From a checkpoint of a small contrastive image-text model.
Model: encoder arch repvgg, encoder norm batchnorm, encoder activation leaky_relu, encoder depths [4, 8, 4], encoder widths [48, 64, 96].
Training: adamw at rate 0.0017, 13300 steps, batches of 512.
Data: trained on rendered scenes of coloured solids on a plain floor, 195000 training examples, 34.9 epochs.
Rows from block 12 of the image encoder of a small contrastive image-text model, named by matrix and row number. Rows with one number belong to one channel. Each number is 128 + 24 x the weight over its row's rms, rounded and kept within 0 to 255. All counts start at 0. Numbers have three digits each. After the name is the row's rms in percent of the matrix's.
After each channel's rows are labels from the 100 images, of 14848, where the channel reaches its highest value: "responds to" is what is common among them. Only what is clearly more common there than usual is listed. The data: rendered scenes of coloured solids on a plain floor. In brackets: how many of the 100.
# c3: 3x3 conv, stride 2 (encoder.blocks.12.c3.weight, 96x64x3x3, each kernel summed), inputs 0-63
# c1: pointwise conv, stride 2 (encoder.blocks.12.c1.weight, 96x64x1x1), inputs 0-63

c3.35 106:172113141138142090116131168125145148132139098207124134132102110135111105100099137150134122128133193153093144131156135124108123105144141091125156145138129135157129128125152107141138116110061151
c1.35 095:154131160152122100140116186132122117127141107128155127126103106161108137111086146137152127145119143139099129141192145163119141124134122083129141158134122124195135090110162122154171136149096147
responds to: orange object (100)

c3.53 093:091126100120122156143102145173169092093145139104087077114135136130143114101093143105138109086131122120106090141097113093118158110138142137152114143141138134132135132165098120130126139121154062
c1.53 094:113141133103118136151120144156121074093156134085089071113127105165148124115116119114118106074088101114114096151140136083112157111144122113138114151098122131170138116140104099138161143126150118
responds to: yellow object (72); count: five (47); jack (40)

c3.72 093:113182109154126132140128109133137160129126140169068152143142150133144096167143146119115129150134112157130107144111125127192161141132129134147101129140119111116167157143128116191167131131119078
c1.72 093:148137097135130122113129089132121161122090121148072142157107172137166097157143136124138136139147122150089122140110105136198148105143110145127102121113120104121163147135102121169133101118083090
responds to: disc (34); capsule (32)

c3.10 092:095094149132049095144105130118129119129096082136095170147112127116100107122111147147105151143141151120098135124147130132128110105064128130114104087112101121114118178122124137096135113112117106
c1.10 104:125117141108068080123125144141090108119103129131080163137113120119138098139127145142130142135137155114073122137113085134148105136090123118113132100092088115115111187116143117104103115103087146
responds to: light from behind the scene (56); dodecahedron (38); hexagonal prism (29)

c3.12 097:132143106145141104122139100075108159110117106216137119137122098094155138109119126166131159131158140112113142163151108133116125098144121106133180137131160115120177108123121126131141128158108165
c1.12 100:119126083096133112094120096078088129120118131170109142141096142070128097129118128142126149093157117092087122140132084153113128077146121084114181121128119113111153117140119119136123124123117140
responds to: light from the left (66); torus (31); chain link (30)

c3.84 094:153120121118144071143124144186125089118074144134105152098146088174164148112143118135127098105099105132155117145142108129132095152129121125095091150163133145137121098156137128138136133150146170
c1.84 098:164112131123112060115134136146100135145099122142127123128145130158197118141134145173130107090114118130121108133101080128157105147126070134089105148143135125128117090147151138120114119159144163
responds to: yellow object (95); chain link (38); its colour: yellow (32); twisted bar (31)

c3.14 075:144116138147102146145099113145102097183114133118126121114123094137052157107119143055117110153150074111111113146127106097082137104133143118144100122113138114145116133156107115111117124137117118
c1.14 097:149086118083113091121123110124108118164090110130127141111103106145098155095116130106105113106170108114094128149116097102115136075126094116170128129104104148129132093163138089110087115130100136
responds to: yellow object (47); count: five (45); cylinder (37)

c3.69 080:138156085159101107135120098128108110132125140099143151128136120120088103095149127101143154124151100079095093139096128136099139112114110142081121113121094122047125131122088129112096125127126152
c1.69 102:102169138159121095163105098125109098148122162110117138130133104138094132112138157110143122146103078111145097124128130118086142123121121143119059120146092142057123124144126147156127149095146127
responds to: green object (70); black object (53); count: five (49); bumpy ball (29)

c3.22 118:129127154124119134123117099085107111129164100125128075120115130003100108133114111130131138129149109124115115114104126129130165099145123114109156123130181123132105131141129129115113128124119126
c1.22 096:136149174146142135145108134104128141139181110125133057124125094067087125123099124126155140164140108108141113139144173109104181118154131124105127135130172148144135116131134132122157150149153127
responds to: bumpy ball (70); pink object (58)

c3.24 093:125103116144127122137107120101173127093130110121132135096117162109192094111104121194126123112086077101111091128106112152165116128118118158068143152112125118127120134106143149143109125127126116
c1.24 097:142091101146090117121149116132149144112126128117135146145128175092158070113129131175120114110085115113090104149095097129184100122119114129093172135125133128123105127095153154135096101112116137
responds to: sphere (45); dome (43); largest object: sphere (31); largest object: dome (26)

c3.25 102:136113148132132097123117123135135098092117126166076139145134124143095122143113127061105135112129192151108139124123110070089139100122147107130114108127114131139154112156088093154146134126140081
c1.25 100:131129119084114096098118121128117116113116128153079143124113135134115141136083112071122149114146183137090127118104087082088130068114133133110098116126121127113155120142082112146136135098128101
responds to: jack (34); bumpy ball (33)

c3.50 073:116103128162172130151083141118128111123124164141138144147139123134108090137126115062086169131135124120157107131122093155114080116113135110112113102115133110152168128098113149111171150103171107
c1.50 102:126085124142137114133108106107109129081096148120132155130097147129130115129115094113118177123135117109112132154103073148116099062085115082093142119099111126136134134106107114125140120071143114
responds to: count: five (45)

c3.74 109:130167133154108107120129158117121132162175141095166102153109097115130096142132123114142131129118129148135111115097112118116111100114070125072080153113102174143115100110148143144105135128073141
c1.74 103:123140141137100114118155141106113121162142126131148116133104101121134102135137116145129132105137130143118160118093070115122114100107036124084098149119096155142113130132129143152097136120059140
responds to: brown object (92); cylinder (48); its colour: brown (39); largest object: cylinder (25)

c3.80 111:101172123159066175126125130118100135148185136140142111127120100125116126148069114107142140140133118079151103106084122133125146113151066133115119152110158150134141158144143144126130135145129126
c1.80 111:144146120130070135122185129118074148134121121134133127131126129127136116132102102113129129109139136064114121140083088137119136105135040116079111167129129141125127130136129133138102126121096149
responds to: pink object (100); tube (40); cylinder (38); its colour: pink (29)

c3.19 097:149145114107147140099134107165099060136108141119169112134093128130186141155134136145140113091134116121110134126092069137126127120147110131107080125142110141126130155125086087121109091147113137
c1.19 106:142123122151145117111139120138094071151132154092139101130096122166144137145117137138127115146102110132121113148137134085105146149136079121135036114124102135153142098123097116146164092137116106
responds to: yellow object (80); disc (42)

c3.58 107:135136177071147148106075097093130122156133115103133147162111113134132163153154101114116104133129121106165135094148140149141139107148129179126090138159126117149130132104126145127117126145193150
c1.58 100:136114153052147105100105100097106122131127111110120174160089133116117142141155110166110106101135125113127127099105089154150107128145111144105122133161118121127113115107131152126060126150165147
responds to: black object (84); its colour: black (34)

c3.17 105:140132107102128119108163145112099070142114116108115070092130101129120147138142077126110104104109117118103119112134146096140099126104126079118140097141140079138172126103145123108113139128102178
c1.17 103:144118094102127114084154141138113102153116104122094093127107114130137100144141075130109120059127128117108117099088129130155086101095106083122135121129125109116153143105127138077103128131107164
responds to: chain link (64); torus (38)

c3.89 106:103144137108129120122124148118155121122163113066127103141072137125131115147142094130134127117141166139125120118118124103139146138164169143107128113143077125182121045111112153117121154147128145
c1.89 104:057153164128131116134120149130134101127157121038137093129087107130104112150112092122146122137114151135120111126125128103129130127139154129113097097137082123163125088129115158132145158153130127
responds to: brown object (70); orange object (56); count: five (41)

c3.85 104:144133131130059140112138134136104099149155146132177107119129110106165119109155137120159136110119082162113121115103103133133124105134050143124135147104143134107116121123115091130133101093082158
c1.85 098:131151130150093159143097124133119099134154137139176087091139096115141127132118131140150144139087052158131122090116110165115139125103082149147119139109148145104117128136143081116163126112104151
responds to: disc (53); tube (35); largest object: tube (25)

c3.95 103:137117145112148138135122116098123128075126152148165124127138161137191111135128124114126119111107152113140157133108080120086128134088133134113158109134142125103069133168087156107133186141132154
c1.95 095:119119153138141148153095121101139121086153154142155118100136165154167120137122105121135133128100146107142147122128080112073119134109151128121155114137139127118073121137073154138170182146161110
responds to: cube frame (41); tube (33)

c3.65 090:082124108140120134110077125157136138111122103123136116093119069140115097095097143106124137094101119139115098113110128108060158106146114150165128164096130156124127120154103123113133167127132093
c1.65 098:094143136104108135081095121126114134092112128144115158131107114132134119108087149100122163104119138140076126107082104116094147063119109151134115156121108149103132125115119113131093144099096075
responds to: count: five (41); jack (35)

c3.66 073:120155125118133126117130115129097128116104117149103113078091126108121120107099097157133074152136083133096101101089115161091133091165112139119131164131098112103116155135099087147085126108105126
c1.66 108:131155113150109120119097132134114146145145127094139085114123138106156105118094141160132095123086089166109027112103136125133136150157102132136117141138123102119131125121128120135142147139129067
responds to: striped object (45); count: five (45)

c3.21 093:133116114145137117134138140118117049155126142129140102058145171124156119199099105127147123152119103079097147125127131135131136126132137144106106087135136120115148098117117088140135127131098132
c1.21 107:131131116138117071110152162111104084134103102116130120089097155108131121175121106127140120124135129104060132123123112161139133074129089140081138103128110120111138106098107092144113124115094145
responds to: yellow object (45); bowl (32)

c3.33 115:163139124133136121132134137170184133144111136136153163158083146156171129130109170141160134112129136119110129161132134141130143110127107151114129131118020141155125115151106116139130134107118127
c1.33 103:142141142151126128158080128142159097148114158116162140132129142175132142125073165114154118148120104133128145158143161126122137144124129148129082113137045117155137081117109135131169143117135115
responds to: yellow object (99); cog (43); count: five (41); its colour: yellow (34)

c3.15 102:128118124112135103116126141187122124104102162110101113145127127170123130134093156096092120113079096138138143140116105166130154111159105119123105123136128125141095085150066113152135139125153073
c1.15 094:122136131118118083158133124130130116120107162130129134120114101185109125099129142081088111112078101134174131155113128118142115151159099115112094109138116136122116077156087112135142147114188107
responds to: green object (55); yellow object (53); jack (39)

c3.37 119:123144120127139052119141148161130142122100140129113118131159114066135128144077135113157107133126108099121096103085123132139128111102070145129093144105158156099116106145131154116094116143106120
c1.37 107:078127131141148094129073140145133148132113140126154096127168101108135137133097132107161095130123070118155101102068129117130138143102088149143067132121155149122136130143139158116112144149127113
responds to: grey object (72); white object (45); cone (40)

c3.18 089:127094130132169133162169147135140135125135134164167138137147170135133112162147135175118154176130137142163162132157183158131114170121140142151140137154148146141119119111153163133157113176146134
c1.18 091:124091096139159145149151146139164124139131134156173123126165172146143124139138137144132154175139131127162147130172209120094141149143163164149132136144156151137129110132129134145157129153148107
responds to: bumpy ball (57); yellow object (54); largest object: bumpy ball (45); its colour: yellow (33)

c3.82 102:120098117121145134102089143129126151091145129135110104134115132145143086135116154108098110131092151110133111111111128083049108145122138119145144139122121109155103122155084131105147138158119054
c1.82 101:115112107129162163119087131124155149108163129129107121129140140134150089119107160123115137119079127125141089127121132067085116164120144135145119130133120115160129130149126149131152151155129037
responds to: orange object (53); brown object (49); cog (40); jack (37)

c3.28 101:124115139138071164113058125135124169137166160142131133160136123102138076097104187108107144140145119110140100092124140148111129123132116161160145130131128135100129146118118147106139123144168100
c1.28 099:122099104131067139098104137133113173117145130141120146134108141093149054101106172092092146096152151148112119112090096149133116114123111141125158110106114143088110142124112137120101111125143113
responds to: pink object (94); octahedron (39); its colour: pink (30)

c3.38 111:100154116133089137032126144141111138168148122139137137119129093162098134142121168117144141158126107156129098158151123095137118135131134136114121174099142140154135127112155121118125094096097160
c1.38 092:112162105135096152041122126131143129159152116122120118110144112111128138131126166091153141157123108164106107142134092112134108120142164149130127153100159138116116151090167130111116077099105146
responds to: cone (33); cylinder (33)

c3.64 106:142134155111116079110127177080138120129172116103128123099113161113125091081109124134136134119133175120094111112117140142140128104144061129106088130143131142143127146124153067139112140102124133
c1.64 104:108131176133118087136099176093112118142171116072125129114115129136127116089095133134147136131116137120106132121150146126124136143144037133113071136134120142167119095127134097134133145128125133
responds to: orange object (100); count: five (46)

c3.92 095:169084131105110110135100154154113146092112089122135119140112137118129129078109134148110113124120068083117057127120164142114101116158127110119128100136105149135087128115136149103109114165121132
c1.92 103:158130083109116109109127155156124147102097092116137116153112144112135105107142125153111119065124105112089079135084144126138106121120104132100169121103097115125081137113136137098099096150098150
responds to: cone (38); cube frame (31)

c3.57 127:153144129118071146105121062065080102101150142142112140116127158135123145120138154109110094113144169090130122145127125123134123119120093116127173116130130080115128125159122088120132135119161140
c1.57 109:142151125131078139130105072073071086112153137132115141110129159145107131122122152119123104132144142102139089130133139144130131149131105112136166129132134063114128139162146090137165150119168124
responds to: green object (93); jack (50); its colour: green (28)

c3.73 076:127123155157147137119133144093134118087128098116111102110126157113106130082105151155133119126102104100089095104091123142151111105176133155191164158116142096131119152144134155100105133122134087
c1.73 103:149126133165133136104142123094157134105107085115136111116129155076130093108126142147128111103140114116081089119064086147162107090139133120167162115136122110096093138122138150085121142125133122
responds to: bumpy ball (55); light from behind the camera (54); largest object: bumpy ball (25)

c3.75 093:124118124085145146123095125103130053165120099088153105112101133120142143113127074104112136122151112096126157101125128136167109102107096171124125106129128127120127136147126150111108179155144162
c1.75 101:116115137089153126101106113092124086119102097093137142095085156117127154113125075107116145136136106073120148122132120130152133078091118159120137107123122132104115135150119135132066162137145157
responds to: black object (56); tube (30); cylinder (29)

c3.45 098:153159093117152149132129141144118051153135121146114113127105168123129118130113113138120147091116066134137150114117105153144109118147125080094121096117119135146123146129118118198107121150097099
c1.45 094:132158097114157150127119123135113085151109121154126127149123159106127127111091136127139163096116065136115171103128090164141108104130118099101128090123136136126115147117124134183090123120079083
responds to: chain link (69)